Weights of a small sound classifier.
Model: 19.6M parameters, log mel input, arch vit, norm rmsnorm, activation swiglu, patch size [64, 4], layers 12, width 384.
Training: muon at rate 0.0048, batches of 256, held-out accuracy 99%.
Rows from block 5 of a small sound classifier, named by matrix and row number. Rows with one number belong to one neuron. Each number is 50 + 10 x the weight over its row's rms, rounded and kept within 0 to 99. All counts start at 0. After the name is the row's rms in percent of the matrix's.
After each neuron's rows are labels from the 100 clips, of 14848, where the neuron reaches its largest size: "strongest on" is what is common among them. Only what is clearly more common there than usual is listed. The data: melodies that start on their tonic, played by one synthesised instrument. In brackets: how many of the 100, against the usual share in percent.
# gate: MLP gate (model.blocks.5.mlp.gate.weight, 1024x384), inputs 154-230
# fc1: MLP up (model.blocks.5.mlp.fc1.weight, 1024x384), inputs 154-230
# fc2: MLP down (model.blocks.5.mlp.fc2.weight, 384x1024, transposed), outputs 154-230

gate.737 229:37 59 56 62 51 55 34 48 50 46 60 56 40 32 51 49 55 33 65 48 76 56 44 55 51 52 40 46 45 63 54 37 46 44 47 36 58 58 49 62 58 64 38 68 41 48 56 52 49 43 47 41 48 57 39 41 59 62 39 22 60 67 56 57 49 59 56 45 47 51 43 52 46 49 35 55 52
fc1.737 228:25 62 57 66 50 55 44 50 49 43 58 56 46 44 42 56 51 39 64 52 70 53 43 50 55 46 38 42 51 63 57 40 52 46 56 39 63 58 58 57 49 59 36 66 45 46 46 54 53 47 33 38 49 60 36 42 58 52 33 31 58 62 47 48 51 58 62 41 45 46 42 61 38 40 49 54 60
fc2.737 243:60 49 41 60 44 46 49 37 64 59 46 55 55 66 58 46 53 46 43 58 52 32 61 49 46 41 54 49 30 39 43 62 54 47 50 52 55 54 42 51 43 48 68 58 48 45 27 54 55 46 60 42 74 48 42 51 46 34 51 56 62 72 44 53 46 46 38 48 68 35 65 60 50 50 51 41 67
strongest on: staccato (52 vs 25.2)

gate.308 009:41 50 47 57 46 26 56 47 48 40 61 71 57 48 56 48 47 50 67 51 60 46 66 45 46 57 60 41 41 54 47 38 50 68 49 57 43 61 29 44 49 46 44 32 54 41 59 43 57 41 52 41 55 61 39 48 40 40 62 46 71 41 56 59 42 46 33 47 53 46 48 64 45 44 57 31 64
fc1.308 009:48 41 51 44 59 36 56 53 51 58 54 78 47 44 50 53 77 60 61 42 60 50 45 44 57 31 40 69 45 53 56 45 45 55 59 47 44 66 48 44 35 50 45 42 60 47 42 43 69 40 57 54 63 35 61 55 37 42 36 44 50 52 41 44 58 35 50 59 41 51 54 24 60 47 58 55 54
fc2.308 008:55 37 53 60 57 55 64 71 60 52 40 45 36 51 75 65 66 41 43 58 34 38 15 50 71 82 67 45 48 53 40 58 54 49 55 68 57 54 54 51 53 63 53 56 51 64 40 41 44 57 50 51 48 45 36 36 55 62 37 33 71 59 49 68 60 58 54 60 62 48 52 76 49 45 60 25 55
strongest on: pace: fast (77 vs 32.9); bass guitar-like (27 vs 5.1)

gate.131 009:45 46 54 55 48 48 49 36 43 54 43 50 55 54 47 46 47 51 42 48 54 46 58 43 48 55 51 66 65 71 55 48 58 48 39 49 54 49 45 64 59 50 38 29 48 48 66 55 59 32 46 66 53 65 47 55 57 61 41 30 50 69 52 43 48 42 53 57 58 64 55 57 46 46 61 49 48
fc1.131 011:59 59 59 51 49 57 45 61 70 43 49 49 44 50 43 51 76 43 46 54 44 49 52 61 62 44 57 44 42 57 40 45 49 53 52 40 49 59 52 39 56 49 36 51 62 48 59 55 36 57 56 44 50 44 52 62 61 32 50 58 52 38 66 31 39 36 63 38 64 34 55 56 50 49 55 45 42
fc2.131 009:56 65 58 41 56 47 44 63 44 47 44 64 49 59 43 50 52 54 52 53 50 53 59 52 56 38 82 38 54 74 56 52 48 50 48 56 36 47 57 42 47 43 54 51 47 50 61 60 39 60 64 27 40 17 45 41 63 47 49 63 45 44 38 57 32 62 44 50 54 37 47 55 52 48 59 63 43
strongest on: staccato (63 vs 25.2); harpsichord-like (25 vs 4.8)

gate.401 250:65 41 53 62 47 55 53 33 55 55 54 53 44 56 54 53 50 47 45 47 62 74 45 50 48 50 51 50 60 73 42 43 42 50 48 41 36 56 64 63 33 66 53 38 52 50 52 55 31 57 68 62 55 58 31 38 52 61 27 41 41 49 45 33 56 45 63 67 44 36 45 49 57 48 68 48 62
fc1.401 256:63 37 54 59 50 52 53 35 52 57 48 53 43 55 53 58 47 51 49 47 59 78 43 55 49 51 50 50 56 75 45 40 46 48 40 45 47 53 56 57 41 63 56 38 41 52 49 52 32 61 68 67 58 53 31 47 47 62 33 43 42 48 47 33 56 43 60 64 37 32 47 44 59 51 73 48 60
fc2.401 257:65 53 50 46 47 43 67 70 51 42 55 60 41 67 41 48 54 34 22 59 34 43 46 55 43 47 32 45 44 54 49 31 69 55 59 54 54 62 56 54 51 51 44 46 56 49 51 48 51 41 26 51 47 42 66 51 53 47 55 51 47 48 62 51 41 47 39 69 53 39 53 52 60 49 56 65 80
strongest on: pace: fast (72 vs 32.9)

gate.663 010:55 65 43 48 37 38 77 63 36 43 58 77 34 50 46 50 67 62 60 51 37 33 40 49 35 55 52 49 50 60 63 44 59 40 57 56 50 30 40 49 58 67 60 79 38 40 53 57 58 65 52 46 45 67 41 46 44 51 54 52 44 47 50 72 43 47 41 58 34 41 63 32 64 55 47 37 61
fc1.663 008:40 33 60 51 55 37 58 40 57 30 45 57 49 47 47 34 58 58 47 57 33 47 40 69 56 73 46 55 61 38 57 55 37 53 57 49 45 48 54 45 47 55 55 64 46 30 51 42 61 48 39 42 43 62 65 58 68 43 48 39 53 60 63 59 46 48 57 46 48 52 33 64 53 56 44 54 50
fc2.663 008:42 41 44 42 44 37 60 62 55 53 71 50 39 52 60 32 45 58 50 45 36 49 50 60 59 56 39 56 45 41 51 28 37 48 74 59 50 36 37 57 60 60 44 60 42 43 31 33 54 64 55 54 44 57 66 57 42 54 54 47 52 52 38 60 42 23 44 65 62 44 46 51 54 42 38 39 53
strongest on: staccato (51 vs 25.2); trumpet-like (25 vs 4.8)

gate.258 008:72 36 67 44 33 64 43 51 63 49 38 64 51 61 33 71 41 56 41 36 45 65 43 39 61 59 18 44 51 45 55 53 58 49 43 53 48 44 52 42 57 64 64 49 65 46 48 49 45 40 59 49 31 75 48 71 28 60 50 53 40 44 42 56 41 40 51 47 56 48 29 56 54 61 42 47 60
fc1.258 011:57 66 28 59 48 47 61 75 50 41 40 47 51 44 49 33 60 52 36 58 45 46 44 44 63 56 68 42 50 37 41 36 39 43 58 56 59 44 54 64 44 47 48 52 35 65 31 51 30 43 31 58 54 51 36 42 55 63 47 42 70 47 46 65 56 68 55 56 48 41 45 54 46 60 47 43 60
fc2.258 010:55 52 43 48 56 40 63 69 50 54 44 59 64 51 39 46 54 72 42 44 44 59 40 41 66 61 57 52 50 40 47 43 37 46 51 58 48 56 61 60 41 46 55 50 52 59 24 63 36 36 24 49 55 54 48 43 49 69 41 53 70 72 41 57 60 74 52 61 49 27 49 51 60 48 47 60 70
strongest on: staccato (65 vs 25.2)

gate.742 013:62 49 51 64 51 51 40 51 57 47 45 50 55 61 58 57 41 33 65 54 60 44 59 36 66 62 38 52 57 42 43 49 50 57 43 46 38 47 43 48 55 53 53 66 58 35 49 44 53 47 56 44 61 45 68 45 46 63 47 57 61 63 46 55 48 32 41 56 65 72 42 50 42 42 52 46 62
fc1.742 014:64 42 37 54 61 48 61 46 47 26 48 62 35 51 51 45 48 57 48 51 51 42 58 50 48 49 60 45 55 72 66 41 54 48 62 73 67 72 46 55 53 50 37 59 50 56 47 40 37 55 32 52 47 37 35 59 44 45 53 43 48 49 52 46 58 44 59 70 57 42 62 56 60 45 70 34 79
fc2.742 011:59 48 35 43 56 53 44 44 59 50 45 49 41 50 48 48 54 52 43 46 63 51 63 49 37 49 60 25 49 48 40 65 34 47 52 42 52 34 49 55 60 48 51 51 70 26 53 60 69 28 44 61 50 51 60 37 53 44 46 57 42 42 67 50 34 80 39 42 49 45 48 39 56 54 34 57 58
strongest on: staccato (76 vs 25.2)

gate.513 012:54 60 62 59 43 51 52 64 44 38 55 50 60 36 49 57 48 67 45 42 54 39 39 34 54 46 54 51 60 50 37 55 46 47 65 28 59 31 62 60 64 30 49 47 46 57 44 61 52 53 57 50 49 55 34 50 42 50 63 50 68 51 47 56 52 46 47 50 54 25 61 57 57 43 54 49 52
fc1.513 011:41 59 60 65 60 66 66 41 64 42 38 52 46 34 45 58 40 61 51 17 50 39 55 41 32 48 61 33 46 46 44 68 53 46 54 33 50 30 52 55 50 44 44 53 66 61 51 57 69 44 43 52 45 60 36 29 59 60 54 60 61 56 44 51 53 59 46 54 48 50 42 37 50 41 28 36 53
fc2.513 010:45 43 41 55 35 47 25 48 59 84 59 55 53 58 57 61 50 50 53 55 70 58 58 50 45 43 48 39 56 60 47 51 40 67 39 59 30 59 54 52 49 71 39 55 44 29 40 33 54 51 38 38 36 53 54 45 60 37 52 46 58 56 67 57 48 62 52 43 56 65 56 37 35 45 42 45 44
strongest on: pace: fast (72 vs 32.9)

gate.360 009:39 53 44 36 34 42 35 49 39 58 49 51 45 46 41 44 42 48 52 53 54 53 47 42 44 41 42 47 60 41 61 31 40 61 51 58 24 55 46 30 48 38 38 58 51 44 44 39 43 32 41 40 55 49 49 56 44 70 53 44 47 41 51 34 44 63 68 44 40 53 49 48 58 44 39 54 52
fc1.360 010:80 44 58 52 44 35 73 53 42 56 33 41 49 58 43 37 51 49 57 40 52 36 48 45 47 56 74 58 41 63 42 55 37 42 64 45 69 41 52 52 44 65 32 64 34 57 31 61 51 56 59 48 56 66 40 40 46 59 57 31 55 42 48 45 66 33 44 56 40 56 43 43 46 51 57 52 56
fc2.360 009:37 52 58 49 50 54 49 36 39 56 50 37 39 55 51 52 61 43 59 56 56 56 36 33 54 63 42 44 66 50 56 67 39 46 38 41 32 52 34 37 50 63 47 53 45 40 53 40 47 45 65 66 65 60 55 47 46 45 41 33 52 42 62 43 43 48 42 47 50 46 41 45 49 53 44 43 41
strongest on: staccato (58 vs 25.2); sine tone (27 vs 4.9)

gate.762 219:50 53 31 52 20 56 49 47 49 70 54 40 53 41 47 37 53 43 63 48 35 59 56 35 51 60 56 34 50 52 45 32 60 53 60 55 42 46 43 37 36 61 28 43 49 53 49 32 57 50 58 40 46 63 35 45 36 52 35 43 54 51 39 51 61 35 59 51 61 28 53 49 60 44 73 48 52
fc1.762 228:53 52 33 51 24 58 47 40 53 76 54 41 62 34 52 39 52 42 62 46 45 60 52 37 51 60 52 25 64 48 41 39 59 55 61 53 51 43 44 30 26 59 25 45 55 60 48 31 57 53 50 45 49 62 27 44 30 51 38 51 59 47 41 40 53 42 54 49 61 33 60 45 60 38 67 54 38
fc2.762 243:54 49 60 22 63 50 54 52 57 34 65 48 55 55 57 49 59 53 43 43 31 52 52 50 63 57 45 44 51 52 55 35 56 55 66 38 53 59 45 34 40 62 66 63 60 49 59 48 53 46 43 61 59 32 31 54 63 60 48 50 45 52 49 53 55 40 28 61 42 53 41 55 64 50 64 46 59
strongest on: pace: fast (76 vs 32.9)

gate.720 019:55 40 48 36 63 75 61 47 40 47 65 58 64 42 53 59 40 70 47 47 57 36 34 46 46 55 46 30 53 42 56 68 54 41 37 46 52 44 38 55 67 51 36 75 39 46 58 48 59 65 55 31 61 32 42 45 52 46 39 60 51 43 45 47 73 62 79 58 54 23 48 47 44 54 58 48 47
fc1.720 019:56 50 43 44 65 63 67 43 55 51 54 63 60 47 56 52 43 62 33 36 55 46 32 66 38 70 42 29 57 35 60 62 52 47 45 51 49 44 45 50 65 46 45 66 51 56 58 32 72 53 60 34 42 30 47 53 50 35 46 64 48 61 53 52 57 56 70 54 61 49 50 50 33 51 65 46 47
fc2.720 015:46 44 58 50 54 65 59 45 56 58 54 30 44 44 33 47 45 37 48 50 35 63 65 55 47 38 40 36 53 49 65 55 55 40 54 55 59 50 47 47 57 52 45 38 54 48 28 70 45 43 47 49 44 57 50 59 35 41 54 42 61 53 42 55 47 54 41 59 48 55 45 55 37 45 69 48 58
strongest on: pace: fast (100 vs 32.9); staccato (60 vs 25.2); saxophone-like (30 vs 5.4)

gate.632 012:40 49 48 32 58 46 39 45 52 50 65 68 50 51 50 43 51 65 44 37 60 41 56 44 62 26 21 53 58 70 53 66 47 37 50 55 61 54 68 38 64 46 48 41 58 63 51 43 39 45 38 35 39 45 57 61 40 48 43 66 32 59 49 47 26 43 43 52 73 53 47 58 44 58 59 63 46
fc1.632 010:50 45 40 39 45 59 49 38 42 43 64 67 58 64 56 51 55 50 40 51 59 53 53 39 53 60 54 61 53 52 54 53 52 22 38 51 37 54 76 51 56 48 40 53 54 48 43 51 46 38 54 62 52 33 40 43 53 41 42 64 36 74 42 55 38 50 43 44 63 51 51 55 56 63 64 54 43
fc2.632 010:42 57 35 46 54 49 62 58 53 59 46 44 57 44 54 60 52 44 40 54 31 71 26 51 30 47 60 43 44 62 59 54 71 60 45 55 56 46 40 53 36 57 41 51 53 37 33 54 56 70 59 55 60 40 42 57 41 44 36 40 53 43 62 53 61 67 54 45 19 56 59 41 61 53 47 38 50
strongest on: pace: fast (67 vs 32.9)

gate.354 010:67 37 49 47 26 65 41 63 68 63 59 42 65 56 50 42 38 60 45 60 42 56 54 48 47 47 42 42 51 49 47 55 41 49 48 71 59 52 58 37 43 42 49 56 47 51 60 53 54 46 54 52 55 54 55 59 32 39 39 54 60 47 44 53 31 27 49 64 51 59 48 40 54 51 63 58 63
fc1.354 010:57 72 45 66 40 53 46 31 38 47 37 41 44 58 67 55 46 62 49 56 52 30 53 69 45 46 58 54 47 55 43 44 58 57 46 41 47 65 30 36 53 44 53 60 67 55 44 58 60 52 51 46 42 46 53 57 53 53 40 46 34 53 62 30 65 60 50 52 61 55 47 54 51 57 55 41 47
fc2.354 009:41 57 46 39 54 45 52 51 66 68 32 59 36 41 35 49 59 45 45 63 52 58 51 44 57 49 37 51 55 48 41 65 37 65 59 36 32 49 56 36 40 41 43 69 53 52 60 37 41 35 34 72 56 56 49 51 29 54 52 43 50 46 61 58 44 16 49 29 59 53 61 54 43 47 55 48 62
strongest on: pace: fast (75 vs 32.9)